config.toml
init = "xavier_uniform"
beta1 = 0.9
max_precond_dim = 1024
Rows from block 2 of the text encoder of a small contrastive audio-text model, named by matrix and row number. Rows with one number belong to one neuron. Each number is 200 + 20 x the weight over its row's rms, rounded and kept within 0 to 999. All counts start at 0. After the name is the row's rms in percent of the matrix's.
After each neuron's rows are labels from the 100 texts, of 14848, where the neuron reaches its highest value: "tokens" is the input token at the peak. Only what is clearly more common there than usual is listed. The data: Morse code for random letters and digits, with fading, noise and interfering tones.
# fc1: MLP up (text_encoder.blocks.2.mlp.fc1.weight, 576x192), inputs 0-95
# fc2: MLP down (text_encoder.blocks.2.mlp.fc2.weight, 192x576, transposed), outputs 0-95

fc1.399,107,188,167,187,233,224,194,194,193,193,180,225,205,191,201,193,236,214,181,202,209,218,239,214,218,192,223,220,186,214,214,220,201,173,196,240,210,207,204,211,204,214,213,181,203,176,218,177,191,240,207,211,209,192,216,210,231,219,166,187,224,183,209,190,203,186,206,188,220,186,170,250,141,188,180,220,193,221,195,212,213,196,202,204,184,207,230,178,173,222,189,162,241,204,208,197,163
fc2.399,105,205,207,212,206,250,177,183,199,192,197,229,199,216,236,185,202,171,175,195,224,197,219,200,203,213,192,185,220,213,219,223,214,199,182,201,207,209,197,215,205,193,236,176,185,185,200,202,221,202,198,214,199,220,190,176,204,212,155,178,242,191,184,189,202,186,216,181,207,200,209,195,197,201,145,220,206,205,163,238,214,186,187,192,234,201,229,239,196,179,230,221,223,187,230,240,189
tokens: "s"

fc1.531,096,150,195,226,181,196,248,222,185,161,171,190,196,207,231,209,200,213,200,190,198,181,189,205,182,215,174,211,166,209,202,202,202,160,193,175,181,206,211,187,194,213,184,174,217,253,181,188,201,216,201,198,222,220,190,196,217,222,203,191,210,198,199,160,193,214,222,193,164,177,216,209,220,178,208,178,230,170,208,185,230,179,167,226,171,211,228,207,176,158,198,239,198,172,219,184,205
fc2.531,094,191,216,180,234,180,204,187,192,220,194,176,212,168,220,182,183,191,221,185,192,182,223,199,171,217,171,208,244,176,156,190,195,175,209,190,206,186,155,193,217,208,189,203,163,173,216,176,222,193,251,181,210,225,186,182,213,194,192,198,193,184,161,191,195,159,214,196,218,223,225,191,167,178,198,158,215,211,186,222,229,204,203,213,214,188,179,221,156,217,196,218,219,225,200,206,208
tokens: "<end>"; "l"

fc1.7,105,209,154,194,188,192,185,189,205,185,217,208,220,198,231,167,189,171,201,180,215,153,193,188,215,213,217,205,145,174,202,194,193,212,173,170,191,220,196,197,182,189,192,200,197,210,174,173,207,193,205,212,184,163,195,187,179,210,220,171,222,239,215,209,192,238,195,201,203,192,212,152,155,218,180,186,141,211,202,188,194,183,198,196,198,240,201,200,203,177,188,194,174,213,227,199,219
fc2.7,103,238,220,189,223,249,165,191,205,181,210,158,184,204,229,187,177,190,226,155,194,176,190,219,189,180,198,187,187,198,217,209,197,213,166,176,179,182,166,210,206,181,213,221,246,169,238,185,217,194,162,202,195,180,176,161,205,173,205,189,216,205,220,217,219,209,187,199,199,223,217,190,205,194,243,173,196,185,193,193,211,196,213,177,221,235,175,175,202,238,216,187,176,194,216,171,192
tokens: " "

fc1.503,088,208,224,177,194,225,224,207,203,180,221,217,193,225,217,201,213,176,201,225,196,217,197,190,181,204,200,185,224,213,219,189,189,205,201,175,205,189,183,207,203,188,177,216,198,192,200,217,207,191,206,209,176,196,225,188,196,222,217,197,191,213,198,210,183,180,228,218,191,227,213,196,203,229,209,204,234,205,212,246,164,179,202,183,162,190,166,200,167,206,196,229,219,203,213,194,208
fc2.503,088,183,202,211,202,208,197,215,216,216,192,163,151,209,187,205,209,174,208,194,187,167,196,203,197,224,199,195,249,212,218,179,172,179,202,214,220,220,211,222,185,200,183,241,188,195,181,191,224,206,209,182,175,212,202,194,221,212,189,217,219,207,203,221,177,197,214,191,186,187,162,188,192,213,228,179,198,206,183,206,201,186,192,241,216,150,218,201,213,232,193,183,227,155,225,190,195
tokens: " "

fc1.370,123,186,193,204,216,178,205,246,215,185,163,199,194,192,191,185,179,198,222,188,207,202,235,214,199,205,227,166,193,218,201,175,198,165,205,175,200,161,208,193,180,174,183,228,181,213,204,199,202,187,217,195,179,195,230,161,228,181,186,217,202,209,203,177,197,211,210,192,213,169,203,208,200,252,221,211,177,226,194,178,205,189,182,201,186,185,186,221,245,228,212,212,209,162,248,174,207
fc2.370,124,182,222,213,210,180,184,182,188,229,205,183,204,204,181,216,210,183,176,162,198,220,175,195,199,201,200,169,211,224,209,226,223,209,188,172,203,218,189,184,188,192,170,203,215,236,200,206,150,185,203,196,170,199,218,220,233,210,191,216,223,230,180,211,147,181,171,171,203,195,169,246,194,205,169,223,206,222,213,212,175,187,202,204,210,237,182,217,246,200,202,198,233,192,211,193,219
tokens: "4"

fc1.441,128,183,176,189,236,207,175,225,180,182,195,211,232,207,203,225,187,225,157,163,208,174,190,174,190,197,189,192,222,225,195,193,172,188,192,219,186,184,184,228,221,218,183,193,210,208,211,215,202,215,184,183,218,182,199,190,214,176,219,177,191,196,157,199,194,245,217,202,216,191,191,196,203,227,205,199,164,214,196,202,219,248,216,207,181,175,228,188,211,224,189,197,201,188,173,234,178
fc2.441,128,196,214,215,230,171,180,224,189,184,217,183,223,218,204,242,171,202,197,217,211,201,184,198,178,206,182,212,200,182,192,167,216,181,163,231,186,218,150,205,219,177,178,194,200,204,184,219,180,229,215,180,184,161,251,183,202,177,192,173,155,202,174,185,197,207,166,208,237,203,211,199,184,176,182,188,199,208,225,202,231,230,198,193,194,187,206,183,200,194,222,156,213,187,195,220,200
tokens: "q"

fc1.382,090,189,210,175,194,204,176,177,205,180,189,202,225,189,199,212,159,215,215,197,214,212,222,195,196,228,175,187,179,207,211,193,206,155,192,171,231,214,202,187,184,189,199,204,178,220,209,201,178,157,185,186,187,180,207,192,220,197,211,207,208,196,205,161,202,214,187,188,210,206,135,175,199,205,215,149,185,224,195,175,184,206,190,197,157,176,241,168,200,194,179,235,188,186,201,196,188
fc2.382,085,212,197,203,250,186,222,216,184,183,172,203,233,187,193,172,200,191,220,154,250,201,185,218,186,237,184,190,245,187,178,177,219,198,172,246,198,198,210,200,172,194,141,191,211,214,201,215,215,199,211,195,209,219,231,189,234,214,205,208,200,237,205,211,185,156,181,227,211,212,196,219,198,226,210,211,230,190,209,201,200,223,212,180,171,222,202,209,199,186,158,177,219,182,215,206,198
tokens: "4"; "q"

fc1.478,145,244,204,230,173,209,184,209,210,207,234,228,179,204,181,178,213,192,191,196,193,194,207,182,181,246,218,191,190,209,194,213,184,222,216,239,195,232,183,208,191,195,181,213,218,218,182,222,193,214,204,188,238,201,210,204,188,229,190,213,184,225,229,222,206,220,196,163,200,178,223,197,205,217,183,220,222,186,188,220,190,190,208,220,205,213,215,187,204,218,178,185,236,215,212,161,164
fc2.478,129,202,170,224,187,201,221,200,179,253,180,183,206,183,174,225,209,213,190,211,200,192,182,214,181,220,191,176,195,210,189,199,208,165,215,243,210,228,203,201,226,208,216,204,238,180,177,182,177,214,216,210,191,232,189,209,210,231,196,194,189,206,218,213,178,233,156,209,214,172,225,205,217,222,183,215,218,186,190,180,222,203,252,216,201,184,214,192,200,209,225,219,221,190,222,225,185
tokens: "a"

fc1.391,119,161,216,181,206,173,218,206,211,184,238,203,201,184,199,201,216,211,210,222,218,189,223,209,195,233,198,223,168,214,214,208,200,209,210,173,217,205,178,166,214,212,220,209,180,162,230,199,189,188,199,207,178,203,202,176,175,219,214,213,194,226,192,192,181,199,233,175,224,188,183,206,200,205,180,175,235,181,218,205,221,179,209,227,169,207,193,171,203,220,184,202,227,218,202,187,222
fc2.391,121,234,224,184,188,193,240,220,189,196,179,183,208,191,221,208,238,211,192,193,216,230,208,225,231,188,222,171,186,227,206,182,223,146,220,221,213,217,218,174,227,234,192,209,180,186,214,226,211,171,207,196,189,182,147,177,211,230,193,207,216,227,198,200,197,206,179,181,163,198,158,173,231,186,173,208,211,201,191,163,200,221,228,185,186,207,183,222,196,222,210,202,216,191,206,220,197
tokens: " "

fc1.359,101,194,214,180,205,203,180,203,224,208,214,192,212,188,191,221,229,184,220,203,180,185,206,196,213,184,214,147,187,171,173,210,184,217,231,185,181,178,177,224,207,193,177,204,207,179,189,209,182,214,217,199,225,185,182,181,187,150,187,193,211,207,178,215,180,179,216,216,191,176,204,191,211,181,165,164,205,227,216,197,205,172,194,185,210,219,195,225,202,206,208,243,228,205,154,220,215
fc2.359,105,177,188,203,202,200,208,217,234,196,251,199,209,222,175,206,205,235,212,178,190,190,207,186,189,229,202,194,171,192,241,203,184,214,189,185,193,193,190,186,191,233,217,174,242,181,179,195,210,211,243,211,210,171,229,198,189,188,204,173,221,222,236,244,227,209,200,208,197,215,220,170,196,195,200,212,200,240,188,160,224,214,183,216,186,228,218,215,156,224,237,199,171,228,203,235,217
tokens: "v"

fc1.181,091,177,165,243,210,213,186,166,200,201,204,218,214,219,211,181,185,204,215,196,202,200,223,207,186,197,189,206,172,194,215,220,198,183,215,191,201,204,173,234,172,216,144,183,192,210,202,204,211,202,212,220,194,179,174,202,204,223,205,204,227,215,184,168,191,171,167,218,198,198,204,232,216,179,213,215,259,199,170,199,201,231,210,188,218,174,184,213,169,213,215,218,196,230,200,236,175
fc2.181,104,198,199,212,200,200,209,176,193,207,211,233,226,224,246,201,203,195,181,208,191,189,232,230,185,165,193,199,225,219,203,217,160,221,160,200,229,205,191,210,189,204,200,214,199,211,212,227,178,173,181,238,185,186,231,190,174,219,182,234,204,191,188,203,188,208,216,213,223,182,204,216,213,190,179,202,206,215,183,214,209,193,214,187,228,181,189,228,216,191,212,191,186,225,194,199,206
tokens: " "

fc1.239,109,203,178,199,207,198,146,188,184,201,210,218,221,242,178,174,229,171,194,150,211,192,177,175,234,213,198,183,212,184,233,187,219,198,201,223,221,172,222,210,245,226,218,171,185,188,197,189,208,211,171,185,227,208,211,180,178,234,223,185,188,198,206,196,189,212,201,199,162,198,185,200,205,203,186,199,176,195,195,211,209,231,191,205,191,202,185,209,221,275,196,178,192,198,177,210,213
fc2.239,109,190,233,202,216,174,198,198,187,233,198,192,242,174,218,197,236,213,201,217,182,208,178,169,222,195,203,215,204,181,180,175,213,187,191,200,181,239,196,206,188,213,235,187,216,210,184,162,206,204,161,205,223,205,208,157,217,208,174,212,193,175,197,184,174,151,204,166,228,215,198,223,209,171,199,214,195,215,185,212,191,197,254,193,178,204,204,156,196,214,224,220,220,210,185,221,192
tokens: "s"

fc1.451,071,177,171,203,207,226,197,172,187,220,202,189,195,205,178,199,206,185,204,211,200,146,194,248,210,212,182,182,194,200,188,192,177,199,186,198,190,197,174,196,196,169,175,205,169,195,186,210,226,198,227,185,203,238,190,217,220,203,183,176,222,223,177,191,159,195,210,208,215,213,180,191,191,207,177,199,189,205,213,165,262,223,172,223,166,181,239,204,170,239,196,197,210,227,176,218,198
fc2.451,079,173,183,172,209,183,169,186,229,222,193,211,206,209,230,206,197,236,192,188,211,195,232,217,199,197,186,187,210,202,189,217,181,199,219,220,212,187,200,148,186,174,178,219,229,212,203,178,210,209,186,211,205,181,191,201,210,221,192,188,182,195,163,207,177,201,214,233,195,193,218,181,216,195,164,189,231,216,183,235,198,220,233,178,156,190,201,179,175,201,184,176,227,217,192,227,180
tokens: "q"; "8"

fc1.64,099,202,245,192,149,198,191,199,236,190,193,227,183,236,162,170,188,214,183,219,188,215,188,167,189,210,174,192,218,174,179,203,198,170,228,207,227,204,229,222,190,213,189,208,186,213,225,207,211,197,185,231,222,198,185,184,229,167,222,214,183,235,195,206,221,219,236,173,191,206,231,170,214,228,220,200,206,206,203,193,194,208,158,240,206,220,216,197,173,206,205,194,203,205,198,215,211
fc2.64,100,214,188,183,203,221,184,210,204,215,183,177,233,184,213,188,186,210,184,246,200,206,208,202,214,204,202,199,203,198,223,198,181,150,225,213,200,185,221,168,202,191,227,174,209,229,160,190,191,201,205,197,213,215,170,218,219,185,201,226,201,190,195,211,158,208,194,224,196,175,191,196,189,186,217,172,218,230,196,167,197,219,204,238,209,178,173,229,204,197,230,182,210,146,211,212,197
tokens: "a"

fc1.159,083,182,204,178,199,185,175,199,181,175,206,201,165,179,184,211,196,167,201,213,226,214,242,221,242,192,210,156,180,217,234,225,200,194,215,197,195,155,234,220,198,214,212,211,194,201,203,223,193,229,216,188,215,217,201,219,197,183,221,201,189,218,181,177,201,232,221,182,211,213,205,188,210,200,179,235,163,173,236,222,191,209,199,211,174,197,214,178,205,224,206,200,203,173,195,200,193
fc2.159,096,215,202,204,197,205,236,195,161,210,240,174,219,166,220,220,201,168,156,155,189,192,212,227,202,212,226,211,210,195,201,184,225,190,199,168,191,229,181,216,190,198,209,200,213,214,191,206,214,178,175,166,230,217,208,206,214,197,159,215,230,205,184,220,147,173,210,247,193,209,204,230,209,188,224,215,190,202,216,237,173,188,224,184,209,209,215,193,192,233,208,193,220,207,195,218,210
tokens: "4"

fc1.459,094,201,216,205,179,206,222,183,204,192,212,228,194,199,222,172,169,218,213,185,223,213,208,198,230,190,178,200,208,162,190,199,213,186,238,144,217,140,205,178,232,190,212,205,183,201,176,184,212,213,209,214,212,217,225,193,198,182,191,179,220,228,194,189,207,209,221,229,233,191,216,177,206,148,214,175,168,216,189,217,216,172,176,230,203,207,202,172,226,207,187,233,218,198,219,177,160
fc2.459,101,171,190,206,201,193,195,160,153,229,221,217,196,196,221,197,177,199,141,185,205,212,200,220,229,202,194,172,220,194,184,203,214,221,217,195,160,199,233,190,176,233,187,193,207,196,202,222,213,220,227,171,240,185,193,198,211,196,188,196,221,206,206,221,195,163,206,204,194,203,183,200,214,223,210,228,188,176,179,208,218,172,216,194,203,198,179,192,184,206,206,203,204,175,166,164,189
tokens: "4"; "z"

fc1.302,113,206,186,224,202,169,253,223,199,213,219,189,189,174,183,185,183,175,203,201,194,209,190,192,204,225,198,213,191,223,199,190,187,208,164,183,170,177,172,201,174,198,199,174,207,212,182,200,208,208,230,162,201,201,184,173,204,182,203,190,219,186,212,194,178,202,232,211,195,219,205,215,210,191,184,192,230,201,241,205,204,198,183,179,205,200,189,182,142,211,212,209,194,201,214,179,212
fc2.302,109,206,188,224,204,178,211,221,209,176,225,246,215,200,179,197,227,198,197,184,223,197,211,198,188,210,220,186,165,201,161,201,231,194,189,186,204,270,163,227,210,204,217,210,188,202,233,207,219,202,201,194,185,233,219,186,189,214,183,216,185,174,221,197,198,203,231,207,233,192,238,148,190,198,190,180,226,175,205,217,204,225,201,161,188,212,206,203,184,154,219,220,203,232,182,166,225
tokens: "v"; "5"; "f"

fc1.507,088,211,187,239,210,243,151,204,205,218,187,174,213,210,176,213,201,211,171,199,201,203,227,222,197,186,198,197,242,220,200,190,195,232,197,172,215,181,199,190,203,194,226,178,185,195,216,178,173,207,219,206,206,211,204,211,179,199,197,179,211,172,189,210,189,207,186,185,171,170,184,188,225,197,167,191,182,209,178,191,210,162,193,218,205,215,205,198,219,189,196,216,205,216,191,188,199
fc2.507,101,197,212,172,205,214,215,198,199,201,213,229,231,200,213,175,165,219,179,213,195,205,226,208,217,188,191,223,202,200,179,234,242,232,210,169,230,179,199,228,183,216,177,195,216,198,213,167,155,220,220,226,199,169,204,192,208,189,200,157,203,212,217,184,215,212,194,247,178,196,223,225,200,175,164,202,167,182,196,215,192,234,181,195,178,216,208,202,170,191,207,202,210,246,234,213,196
tokens: "s"; "h"; "5"

fc1.245,092,196,216,203,214,198,187,208,200,199,181,198,232,198,211,196,216,199,235,182,187,212,171,206,252,191,188,207,177,179,203,170,219,230,188,212,205,197,216,215,230,196,190,204,187,183,249,172,195,194,178,198,186,205,209,182,182,193,221,229,197,231,229,201,210,196,180,247,208,204,210,180,195,201,229,204,192,184,193,208,180,202,158,216,174,187,203,221,192,218,226,177,173,201,202,225,195
fc2.245,101,229,218,188,227,183,225,167,221,193,187,213,180,175,205,206,216,182,171,210,191,218,161,193,210,197,201,188,205,179,173,216,217,191,206,208,218,187,196,215,216,241,212,198,191,182,224,181,194,235,208,166,215,213,170,203,208,191,208,194,185,229,224,233,194,206,196,211,234,193,175,196,188,206,227,233,162,208,197,169,205,190,225,171,195,162,214,190,187,216,204,216,216,191,193,201,230
tokens: " "

fc1.235,098,197,178,214,196,180,187,238,196,184,228,219,184,234,220,217,196,213,175,188,149,194,205,162,203,227,194,200,178,209,227,181,194,225,194,209,163,198,219,175,173,192,191,202,182,227,205,217,211,187,198,175,158,194,169,224,244,181,179,172,204,194,220,218,201,191,215,207,224,187,197,215,193,193,189,211,189,191,209,174,220,214,178,215,165,214,206,217,217,179,208,169,203,182,208,213,190
fc2.235,102,177,155,172,208,225,227,245,250,189,212,165,183,201,194,201,192,177,187,194,229,212,198,217,193,225,189,200,222,235,196,204,201,177,194,218,218,221,233,170,223,180,183,195,193,207,210,191,222,232,197,213,206,183,189,186,208,186,215,202,167,214,154,206,180,194,200,190,195,212,208,209,205,193,218,217,222,181,182,207,203,243,189,196,175,206,192,222,218,224,190,185,192,162,207,173,184
tokens: "q"

fc1.334,082,196,161,190,225,218,211,215,201,213,183,184,186,219,186,210,175,207,201,218,228,213,188,233,209,181,203,204,210,185,182,174,191,177,189,213,217,184,199,161,185,178,222,208,192,203,190,175,202,219,228,227,182,213,219,177,165,201,188,181,185,207,227,196,225,174,232,216,195,228,174,177,201,190,189,207,190,215,213,201,207,174,195,257,207,152,180,203,171,198,221,155,206,171,217,173,166
fc2.334,094,198,198,143,194,201,210,215,196,177,232,194,219,188,174,211,220,215,196,212,198,218,199,221,217,167,212,200,186,239,188,217,204,198,183,206,251,191,218,187,201,191,179,163,193,214,181,182,206,190,216,208,202,177,198,185,207,221,213,214,184,212,207,178,179,178,166,179,181,212,219,206,198,185,166,191,187,212,214,189,216,220,176,217,185,185,209,173,184,209,185,198,201,196,238,168,194
tokens: "7"

fc1.47,093,179,218,209,207,214,192,194,215,200,206,181,206,201,175,209,228,193,214,182,206,229,180,213,165,214,179,214,213,210,198,220,195,230,233,231,196,180,208,251,193,205,180,186,225,224,168,196,167,231,197,210,221,206,179,215,221,188,240,218,182,189,180,183,165,225,188,200,174,189,224,181,224,183,210,212,184,216,201,183,212,190,193,220,211,191,213,189,201,213,173,200,209,154,191,228,191
fc2.47,095,240,180,174,200,189,188,185,208,200,199,223,212,191,180,201,200,180,223,199,186,211,225,226,200,174,182,223,211,194,221,200,196,207,208,218,226,185,195,218,184,231,194,215,202,171,209,182,230,223,191,232,162,221,195,202,219,168,246,235,173,254,214,178,206,194,232,199,213,210,210,198,192,190,211,217,195,193,222,214,235,224,221,196,187,204,188,227,189,210,232,187,192,185,196,198,206
tokens: "<end>"; "n"

fc1.270,108,167,193,178,199,220,184,240,176,222,198,194,218,190,188,208,213,185,186,225,193,190,150,203,213,169,203,164,209,194,200,218,173,196,193,213,187,187,194,202,182,195,202,212,187,212,226,201,191,223,178,220,225,177,219,184,184,169,232,203,188,214,175,204,204,202,181,191,209,222,178,197,177,193,174,164,183,221,231,190,185,205,215,218,204,190,225,208,211,201,209,193,227,182,151,191,196
fc2.270,104,191,216,210,231,188,180,167,219,189,193,219,158,184,202,177,206,159,176,223,204,159,182,187,201,203,187,185,188,222,229,176,193,161,194,246,182,216,168,169,220,172,220,211,202,194,193,208,233,223,208,187,205,171,238,236,178,170,223,233,159,190,191,170,225,210,204,191,187,206,210,195,213,179,236,208,202,168,209,230,195,213,189,192,243,203,204,210,217,174,198,198,187,197,214,194,193
tokens: "q"

fc1.371,082,223,206,224,203,232,232,235,199,196,196,192,198,191,228,197,212,168,221,178,207,209,168,207,209,197,227,196,193,220,187,205,223,195,188,194,144,217,165,212,204,197,189,245,201,216,190,214,178,202,211,188,221,222,181,199,174,186,188,188,170,215,212,227,148,204,236,194,220,208,196,170,201,175,257,203,173,212,225,201,209,184,182,200,204,207,185,192,183,202,137,202,195,217,191,170,204
fc2.371,091,195,193,223,174,175,142,190,212,199,223,227,247,177,196,222,204,185,159,188,176,187,198,209,191,185,185,175,165,202,216,247,229,197,195,225,198,195,153,208,194,206,203,218,201,172,183,224,198,173,180,181,231,192,224,204,168,174,196,167,180,193,181,217,199,207,195,195,162,217,179,173,231,223,201,205,151,187,169,228,214,168,203,166,237,214,198,202,198,227,225,227,194,216,167,162,222
tokens: "v"

fc1.422,097,208,196,199,225,205,223,205,187,217,203,162,208,211,177,187,234,193,212,196,224,178,188,213,227,164,208,207,175,196,230,198,218,190,203,213,221,233,185,181,218,214,191,198,232,236,147,181,186,181,200,172,185,176,227,171,176,169,203,203,197,222,217,208,202,205,209,175,212,206,223,207,210,214,182,163,141,162,216,174,219,202,190,215,221,179,182,162,191,223,184,205,174,211,181,222,176
fc2.422,107,178,185,208,184,178,209,237,201,213,211,204,179,191,206,217,204,217,227,171,178,176,198,202,220,213,252,181,223,221,186,204,177,238,197,229,189,212,217,195,191,210,199,166,233,220,176,238,206,209,223,202,188,190,211,181,189,224,214,178,191,196,229,199,187,148,217,172,216,211,200,204,204,182,160,212,221,188,193,179,208,222,208,192,178,202,203,224,214,179,191,207,184,219,181,186,167
tokens: "a"

fc1.0,082,162,203,215,189,214,207,225,227,218,236,232,176,217,187,212,244,227,160,211,219,171,183,183,213,211,196,186,218,178,231,164,201,187,226,221,170,203,188,168,158,205,222,181,200,188,197,220,201,213,186,207,180,199,155,191,193,223,191,189,195,178,196,182,183,246,236,204,207,229,222,177,215,210,186,209,181,208,239,221,211,169,157,176,186,192,200,168,191,188,170,219,188,164,173,191,176
fc2.0,083,227,251,181,208,186,224,206,191,207,203,168,230,189,215,171,211,210,182,156,188,218,229,194,182,203,189,196,219,207,155,243,178,220,244,227,219,158,202,161,196,191,192,218,211,181,208,204,212,165,226,233,218,235,212,200,180,202,206,199,188,199,212,206,192,193,250,193,205,237,195,235,236,206,207,179,183,209,190,210,239,215,190,185,206,170,222,215,201,215,192,185,185,189,220,211,213
tokens: "7"; "z"; "j"; "q"

fc1.189,082,196,188,180,229,194,200,181,236,159,216,193,158,195,241,207,194,220,197,165,191,190,187,184,216,186,188,171,176,216,214,216,204,187,213,212,220,174,211,178,176,182,208,201,190,217,167,195,212,187,216,159,186,237,176,192,197,176,174,193,212,198,213,210,216,191,206,197,180,157,180,174,171,201,205,168,198,218,217,183,219,216,196,164,200,219,237,196,203,195,140,180,202,185,218,179,200
fc2.189,076,207,211,211,198,210,198,183,207,201,199,193,151,186,184,190,200,188,181,176,226,201,219,223,241,181,204,194,191,200,165,185,169,213,206,184,182,181,169,242,216,168,225,215,200,179,213,231,190,164,186,214,191,190,217,207,184,183,178,195,219,212,215,182,211,224,234,175,186,203,195,218,199,198,174,180,229,191,216,183,214,219,199,186,216,214,194,213,180,210,252,173,189,205,208,175,216
tokens: " "

fc1.395,114,170,243,217,210,178,168,200,201,189,191,210,178,236,156,193,228,217,218,174,209,235,190,174,231,211,201,191,226,214,202,192,188,227,206,258,168,206,195,233,209,177,209,242,199,153,183,210,178,203,188,196,216,196,209,172,185,208,172,214,219,200,185,203,206,214,241,209,198,179,209,214,209,223,190,175,188,140,199,253,198,222,187,199,184,192,192,216,195,208,214,184,213,185,224,201,187
fc2.395,111,210,214,238,173,211,209,233,172,194,205,178,207,207,227,224,237,208,183,190,219,182,185,187,173,179,176,191,235,222,168,218,222,228,167,196,209,206,143,214,170,204,202,224,191,234,181,229,195,202,203,223,182,205,240,187,237,194,183,203,207,196,168,209,157,179,217,181,208,167,208,199,201,192,218,179,189,207,191,219,214,207,198,214,217,205,188,168,223,240,188,191,183,165,215,190,217
tokens: "q"

fc1.76,086,222,146,198,173,208,184,159,203,217,249,218,181,199,166,195,216,204,200,229,200,196,199,202,208,214,202,225,190,184,199,189,152,225,186,185,222,214,209,196,246,191,179,210,174,210,197,179,183,186,206,203,203,196,191,207,227,243,182,169,216,243,197,207,173,216,227,226,206,202,199,192,198,187,175,196,199,191,228,201,214,193,254,184,218,214,195,187,206,216,228,170,245,181,195,184,202
fc2.76,085,178,147,205,180,192,204,197,194,185,176,220,229,222,224,216,185,194,223,188,223,231,200,208,215,186,180,165,163,202,182,217,191,195,196,158,219,180,210,182,211,213,212,224,182,223,206,220,219,196,204,205,187,240,174,214,208,194,212,175,196,229,212,234,204,236,182,230,211,188,215,197,199,210,202,191,183,238,235,217,181,224,196,192,227,188,176,155,148,224,185,179,177,205,195,185,210
tokens: "<end>"

fc1.106,133,198,157,141,210,232,199,199,196,216,163,175,208,202,205,194,210,218,200,179,192,212,205,220,222,186,187,189,213,183,168,201,185,167,177,168,193,203,207,201,204,194,186,206,190,230,194,209,198,189,205,174,199,211,184,187,206,235,212,211,168,203,210,190,228,162,198,209,222,199,217,204,212,199,171,212,201,205,196,168,223,222,189,204,218,227,170,191,189,188,206,214,245,184,221,206,202
fc2.106,128,184,207,231,192,196,194,211,186,183,177,204,230,208,174,193,229,209,238,199,191,176,226,206,199,209,203,186,151,208,176,181,231,189,187,174,219,211,171,203,182,228,230,222,184,198,207,207,171,181,192,198,234,214,205,167,186,215,207,181,189,196,198,195,209,199,222,187,213,179,203,218,207,202,196,197,182,187,211,219,193,189,197,195,198,235,222,215,221,193,185,183,220,210,205,176,193
tokens: "7"; "<end>"

fc1.238,078,215,180,209,185,199,221,233,184,203,150,207,173,177,213,199,196,208,177,191,190,190,164,153,194,180,170,203,202,219,210,173,207,206,226,200,208,184,176,177,196,186,233,227,207,174,188,210,205,193,204,197,217,228,189,170,165,216,212,215,231,150,144,180,199,207,174,208,209,209,175,197,164,169,207,194,205,168,189,193,216,156,194,192,173,196,202,190,179,225,187,199,162,193,187,183,174
fc2.238,084,233,177,233,200,221,193,203,225,193,188,183,197,208,189,206,209,204,197,207,180,211,194,178,177,201,239,237,172,192,221,207,205,183,189,217,182,234,225,204,238,210,194,215,211,217,216,148,213,198,209,204,209,214,207,189,183,202,235,194,202,233,245,211,176,217,207,191,188,226,228,196,246,172,218,164,205,220,204,177,202,204,179,210,226,187,220,181,222,169,185,207,168,195,241,213,199
tokens: "<end>"; "e"; "q"; "7"

fc1.222,103,217,171,206,205,228,189,200,225,190,190,182,196,186,178,195,210,175,214,209,174,209,215,145,196,178,227,237,222,185,203,205,192,225,193,192,182,189,195,188,179,181,193,210,199,198,193,210,167,208,197,205,144,209,204,188,207,219,202,193,181,214,203,209,183,202,219,167,190,190,211,208,186,198,174,202,186,227,212,198,212,186,182,186,202,227,182,160,176,210,194,209,220,213,212,199,244
fc2.222,104,201,209,186,212,214,183,188,247,207,236,218,194,190,185,197,175,178,176,231,180,203,195,172,180,192,198,218,188,196,236,195,208,191,181,208,202,184,184,164,211,155,156,196,202,238,200,203,241,193,216,178,211,194,223,217,203,185,189,189,182,219,216,191,197,177,206,238,204,208,196,204,231,230,218,194,155,229,198,196,229,196,192,202,244,186,230,210,186,165,186,190,184,166,212,213,190
tokens: "v"; "h"; "3"

fc1.11,113,202,172,241,202,192,195,204,207,190,190,189,185,167,195,191,166,208,230,217,205,209,176,221,204,243,198,186,213,182,166,226,191,167,188,219,216,199,232,210,218,225,204,224,205,200,204,192,185,229,201,203,195,204,202,207,201,231,157,214,193,234,227,202,204,207,202,171,168,196,212,221,177,201,233,182,189,217,193,211,197,212,191,242,222,184,229,192,155,199,220,210,231,215,226,228,134
fc2.11,119,200,197,225,202,229,184,212,190,194,212,172,210,209,179,169,242,175,218,221,194,199,209,213,168,235,202,212,190,197,190,155,232,210,217,234,217,193,207,218,210,212,234,210,227,212,210,176,207,232,212,212,209,180,200,199,199,194,182,228,197,199,180,189,175,210,133,192,211,221,197,193,191,218,230,240,216,231,203,208,216,213,222,174,188,205,202,229,217,208,197,232,195,220,215,176,174
tokens: "a"